Rows from block 3 of the denoiser of a small text-conditioned image diffusion model, named by matrix and row number. Rows with one number within an expert belong to one neuron, the router's apart. Each number is 128 + 32 x the weight over its row's rms, rounded and kept within 0 to 255. All counts start at 0. Numbers have three digits each.
After each expert's rows are labels from the 100 images, of 14848 (inputs lightly noised), where the router gives the expert most weight on average: "responds to" is what is common among them. Only what is clearly more common there than usual is listed. The data: simulated telescope pictures of galaxies. In brackets: how many of the 100, against the usual share in percent.
# router: slot weights (model.blocks.3.mlp.router.weight, 8x128, trained with AdamW), inputs 0-127
# up: expert up (model.blocks.3.mlp.up, 8x128x128), inputs 0-127
# down: expert down (model.blocks.3.mlp.down, 8x128x128, transposed), outputs 0-127

# expert 6
router.6:164119148097109122178100172157152118120117181116189141135096120098129132110164071061131099089104153148105132132112082063161106136078125139139146149112131136100118129065125138090095103119125104136123131087146167141124109120095102149167132129179122172178127129084100192166081082199173157160143145120146138102139141178095118068077107044076164086116114099099130076081177154102135059132113
up.2:124079137133118109073164051101141124183152151138120160125155134162130092087111088110151065185133141154148138107135137157145140095080173207101195066075080123084135112106145151127133180116129114098189102144137063098084121135097124132110076119140123141119131119163112137093177150119149126164139125117121133058082163130107125092165204150109090136134156152129173144057125160177110172173127
down.2:085149140071120155106073139154136169201162143129160176108137196114177080117151096109125146183136107131123065102137120099132146126197190185133192107131095080130150123101125187081096106105134131138178120145157069098111157093138115107141130095086149146147126131116170091190097114089114097132136161156109135173167122154096135151073070130129178097104174080134140170102158146095140100180144
up.3:122105113156108146170121145116131089096100161126112136172130155140142180164133145113141182095175130122155128153130101130109065124085097119157095122152214184164164146073196096100097131168147171187117091145101138144123158142134142092168182184123089090145138070084163109169161123140117145096103157113138082116237154122094179138105091073146174115080127117087134135166134093105145097133117
down.3:083164166031123168076141101167087126094137097097132052170159103166144158164142151123145179123128109150141079102163098117127139136112140098153135051198135139069143145087079157159150102130127195116138131164127146089163161129097181081100100159165120146119170121099136103058115118078141154085137124136112136112156106122150168133081076079110176135109100129149129166092139151090132085136162
responds to: many stars (100 vs 34.9)

# expert 4
router.4:145093090070072107108061117122122105135090142185170145075116140139129140103119130153138098122114119130142148160063109147095073073151110088091145129126114107178154168071127092121172125077072087140125109106132084101079200032127118181136129156186079125114134126105142134162127103171115105064127150115160108146130113115126105105112159075076104098129128102115100051098155092084131099150130
up.2:122178135099122167072110118165140104110111157157151141163131143117037058157090092135159132154108128129132123137119150069128107095175179129174096071154036176082171040119170163126133119120093126137138119125133139090139175168119135122098145164119085161113121192129086196123117119105122119154110120169078157148128067124127125099148187156074128148120162154104130136125126139165192167157131
down.2:094144113189073148015107155094122163088169160149130127104119098137109164101158129144121172167107144106167087134173132082113106099123139125104162130078130147154174067147176172094089091123141123097168163116138127130097164130115140096160108106124157122083168108087145140142072107142128157183116145127078128105142136202078112104206114087107110098135127139124135175064120142113140183158196
up.3:132165155116117128098157141138107129063084136162154087147146188149096205099090113108133115153113161111126089142156101119152113169138105135115060127135125177075131109149176115129097168107172191119176121127071135110092146116106127087119114138103220148092156160142179143117134119151111116151145167116082132152133075164156162106124150164109074176157062141173106146152087176217146140109184
down.3:153093127133215138071117131111090088068139163172175154114132105075139155069138145100172144157116130144097138112138148167172206159124098117098161111128098155138117138142106042161145084158189136069104141095155117153147143125157123093121174112069087139152111083102142168123185125075080185123115089151125111095063172122161141133076143132091127120143135133145082139107091080106089145142133
responds to: many stars (100 vs 34.9)

# expert 7
router.7:124125142125142089101117059112115136053089148088172206144138106101144163144143136146134082097086127164121124128104122120057089172079101135151203160110173094210134152148136108107119099107146121136102162125104117103113086125107150161156112140183115098183148055090123162133114101208069095113123153158098122112152091143180181120137101153170158097085109111123143125131072143137131140070095
up.14:130097167196199166146117160191173107120103135113142110087135153140078123109141128094112121140106120153121164110070153162088117124143151118123100143143173158128214203158164139097094160123143113126093098172082126151196181146111116112082110126162215118129135115140079102167118130197074117086187096098138152163108114100108140120115167120112154172143137087116164119177128114077147095130079
down.14:129107146139089133171124133147123138123128108133154098176119111166103075120177150107099126155106126117114126145147119144182154141103091075134123164131147118147168109158133052158076122087144099086102163113124161168101196087202157197108192192064149113139123045108138132114132096148117153078120117129090113128142137148154078176155150113134072101100148222134176083156126086181149118143134
up.15:159204127081069188137205130141103101173148133163138141124086099136137123171127129108086156097119141121161122121171088148142109128076095124149120119102145046101124163179113088132120083108106096120142083132169069077114121159120087050130143153082151077120157107121100151165109145132178147121112148082141127160200133129085093150165131167086101157102113151106155148097178120172133077156180
down.15:123091111121113154086112127141146114104115141145136120193165227136168146043083135180169101088132081033101149136121130137141102137146100168110144137137121129146148114158149144124124142163097091130099091103143077149119128107170140205215134098166154089113110145123097074110169144159099173146135164132080119165142127104150100138078132156110157111131163225134167082115094116121159143117098
responds to: bright star with spikes (100 vs 25.5)

# expert 1
router.1:141130148123133087132112109160146148083104097058116172062188084090153160142150111126139056107145151144077138168076139120101129176131108082102162167104195137164108144112142151129135093152168110161119147162165096142167159140106204154135136118176129099094134136124126180134141176087165119091157170172085077104162111143089156144143124116140201136102081154075101162134059107155164148083106
up.14:097172131105065036112153153136176131090161132126092130102128148156157080122181104140086075172172046140114148067074086161139137144156146080088065080196078166155147144146152122160088136153146140110124128111153120119093101125148102118124122112082093145124123146093117138156139099111104102105153131113105127086137212163145114172150146087098132150114145137183155101122141191071149156124090
down.14:097131167198085166121106145180159137091092164116120174169129123082162164128071121101117144173188186090151143156143095080234106101107132074125073134116121088179185107133152120095149129088070099089109141140167104151126167108168127092099109162126138086171103153106131154143074080085094112121064129123136122108105130113128139157130090102149157166136123134118154092144169172162130091091117
up.15:158086115197124116167158142099152126209122122150173112189135157125105087072080146106119191121119088201206084106153099115142160088134094189131132122183097121135168135129201121114105107143102088088154120137149100192112160140082088127136096123036149162110121131098138115101072116150131128137189118111127134131117155116155123118135140128150142149153188067125114154072151160097111123149141
down.15:119094164106141051150158130089071132160131131136081058120118152118107087125086118167147077100118108098037110125135208132143170110145130107071106089126136047107132071087096090154109137120144098120083155088189101152123102119165144125169116142107150104127088157146170157165132136107121116128131156145146124139088092181152033088084112155173068123127157136096141162137128102110138140106153
responds to: bright star with spikes (95 vs 25.5); star cluster (44 vs 9.1); many-armed spiral (27 vs 8.9)

# expert 3
router.3:069084177100170133137195118167161105109121128151135177141143149184119098160094167109118102103123106060065195179098155157144135131153089124130096139147153072076133081121147160180109139120134104104179153156125103133127124132126154152090151146077139132105146141074132154171114162138125135124096098102130127167175143112152124104096142118118153165170202226130083154100148109180201149160100
up.2:173145153172060142058088103098127148094145115178094132149139091126111175142108137121162147136098132211162118143140133098130094148105160130111182117138097124055096183136138095149080122132178167180134134128084138126151159131085153111121130140099129122067141195157141092134131076101083091129113104099102099126125097131123091150233129135136142087126094109112112048190073174140121158150118
down.2:102102143142123109087162150111133101125097099104094152121085107133131105140135130137115142138137113153120111135141027142148150112125141111209105097164198139163154187130152102148133171122078129104150103112109121106110089139123176161136128131150135138156128072122150174139076095099105159126059133104192133082160095081153049161101130124164127208093067127088222102164110109121149133187159
up.3:113124137113103073079145132116138138090200101112143129109170146094121189137164083159151160147127094097122161145125124203167144113119090114077116115092137142161154165128174126125094137115203139138062118175133130119156142119074152172196142129180130126158153133103157188144139119103184151075157183134094150101132153077129142165206107130079152077150177098141133153159104192168098163125110
down.3:095160155131089102177076141131124093162054097114168110158098108121135095142104137185140160118109064096121117142153087079165072168105130131180130101184178127041161157106126159148137066148082148152128160137151152183119158087127157112134126122095126088169160166120143177131127157160110145100110157153192127142104112145140089154151152124132076149155080143125214126127189184105155091146134
responds to: star cluster (88 vs 9.1)

# expert 0
router.0:115135134104134161063146141155169149165126066138143151194095128191184138134100113142128102143091141155127136165108058139185139104146137182112120144175146143137174157134114144120137137107148143143107098092130185144154123139175126133090107038121154124161060172103124077134174165073165099166187114108163188152121122123150096155130112154138099168161163080164093121187094142209110114150142
up.2:157101158166106152117142107172116058120148120122130152097098104110141159155149132085133123154189110112105197145118114201107142129165126132189150077138167076096136199094146163188172144115061123150093148080052188132150182123098129140179095138118137150119137110062119123138139126145082155156092126176136139113108089130125109126072109142180149124118104155225077096099112137137133149158122
down.2:141128109104108151132103113151098105070097126184113158107098132166064136127147138115129066141111123088177123161095247126108105137130120137143119136066135147139077157139140127144143146128111175150119234177105197143167190091122095154114102083143125082101130142153155148160125133145135124155181116119139108138136122174216196092170134113107136098117194106122110141124146134167160176149139
up.3:164177131117166121151073177124146185084169169107146084096156147146171141161134152155116154191119105121141125087121135147157135154158113146086132155111112111118113156163129092144140118111063114082138197123112170177161119081157166152130094175115126108081124155082161117153047141099139151168119199090151142140137130143182124124177144117034106109096133117085143218108131100077087139128132
down.3:144135111137113121161100170114178140121166161141160118150129114165163129157121103139145089125098186128143140186084172111136135140131130191155152109090181153114110122119124123122150163125121124151124181132169133105077129173107149124140103041105110157073108076115160166143092137106071131108133098061155149070156109155157146151130103198115045125132098134063134241145120090173122189111130
responds to: edge-on disc (98 vs 9.3); small (90 vs 23.9)

# expert 2
router.2:172173112162089095155062112120147133113078159080181175158096090149070149123176186091146128096146129075157093110181147141060101107143090142151134171072138135116099113155077103129128106144159152194153164145155118107116157139133159116102107132107098138072097127081135112152131108117170068126123127128097069065126150180065152130126116150126112145089069144115070161153144090103149185147109
up.14:106041154139164134093102120113118112085093093105099063113158127138132171143080123134150144135178135081152165117121082119187113119182125123151120037116132070126083083122099104140102125146182134118161087098126100199101077104125113164098102147187143193094076128088121146128092158066140147180104091082110140106188124134117103165159153111128141129140096104168156145080101132096092122164108
down.14:134100185129108092137108128134135157118140074162155124139172125099116134154148037155119162119166139079140112122157073131171154075156132102139119099121128126131078117131114150188078191150129150157161114113135096089165101157124131084179147097120126126125144079124119070154144087229097095180044078131129080122119112125083134136130082084185141118131161074138145117123130145088105110175058
up.15:124146141196125083139111099085117073164146120141109143169112089156134172191081081084119054145106106101098123144141114120095137122176189118128116130150143072091155150157149123145146127090190112085114157148084168065188095107136172111147180036138111112135088134177194160112181134160158144118111112087144108129120108136130136146102074091084155131143092163125094095164104129109159132156080
down.15:131146074127142132122158126149134096155058126138087169082138065050159113098085158092090087114154153116123127186053127136134117145110178120141165145191149190124164132136169117112131137108116142145106182102134171161039155130100137144164116167125159122117122119083137134132079142039168136089167168145097085152136056182094115139104134097083135119133153092144134125142188117142168136100126
responds to: many-armed spiral (100 vs 8.9); winding: anticlockwise outward (54 vs 13.4); tilted (46 vs 18.3); winding: clockwise outward (46 vs 13.7)

# expert 5
router.5:140151145137097177136160157114125136097168141127089048158163134090127121114105209102091088142126115085109106118127222182105091168125103076036135081173156107084111102148129173151067134144105160134130176139162119154132105184062078187180168125106163119143112114095156124131134133143092139103085062154110117156118112121151095147134157104124098124146149131139073128126186138144107092107116
up.14:048085157114112173182075107144143138157145117171098138126140126174141058085131134088121097123104146102144155111133149103111127150114123176155090153122135131077199104104133121146095142176103063163193149148104128053105187112164135156060114141160127145127102053135192139148178063091141133131142060084143107146119115160098106134129102113133138122089093125133137130122140048091093127106108
down.14:099144136148102175089167164139123148137130129122108108163069122097147101191098214112139184140134163136127184078107184160101169098140133112083102132140145113089099043164097152128097127200116124161116153127133070111092119159110127070195142135150135173111139138131136142094151146093100106165182073124169077091143123113099129194156135121103134155060139161123166073097131135159103082111146
up.15:147135088134130115124094164064138070114177126161125123131156126073121218103172141143113048126103137138114156141166125144113115110116079150131111123130163131120096192146151064113115119127122096122143148135132129144175175127024105131134109169109115090161157061129089149166188117119118173138140170095137172129078149166148169174166152159152127086130162118073180111170138118092081096187134
down.15:152187191106111068161114061164142148065106142167113116091112114090172118148108105198162084074122063111111134103111084087161138152147111095149109100141159074108127136095137130138114145121131148096131144104146147138090106101112065149080160088139133145154101127088148150187133111121134129145118131163103130133111141117108169212178122218069138181112104127143102147149200107110149063142109
responds to: barred spiral (71 vs 9.1); winding: clockwise outward (54 vs 13.7); winding: anticlockwise outward (46 vs 13.4)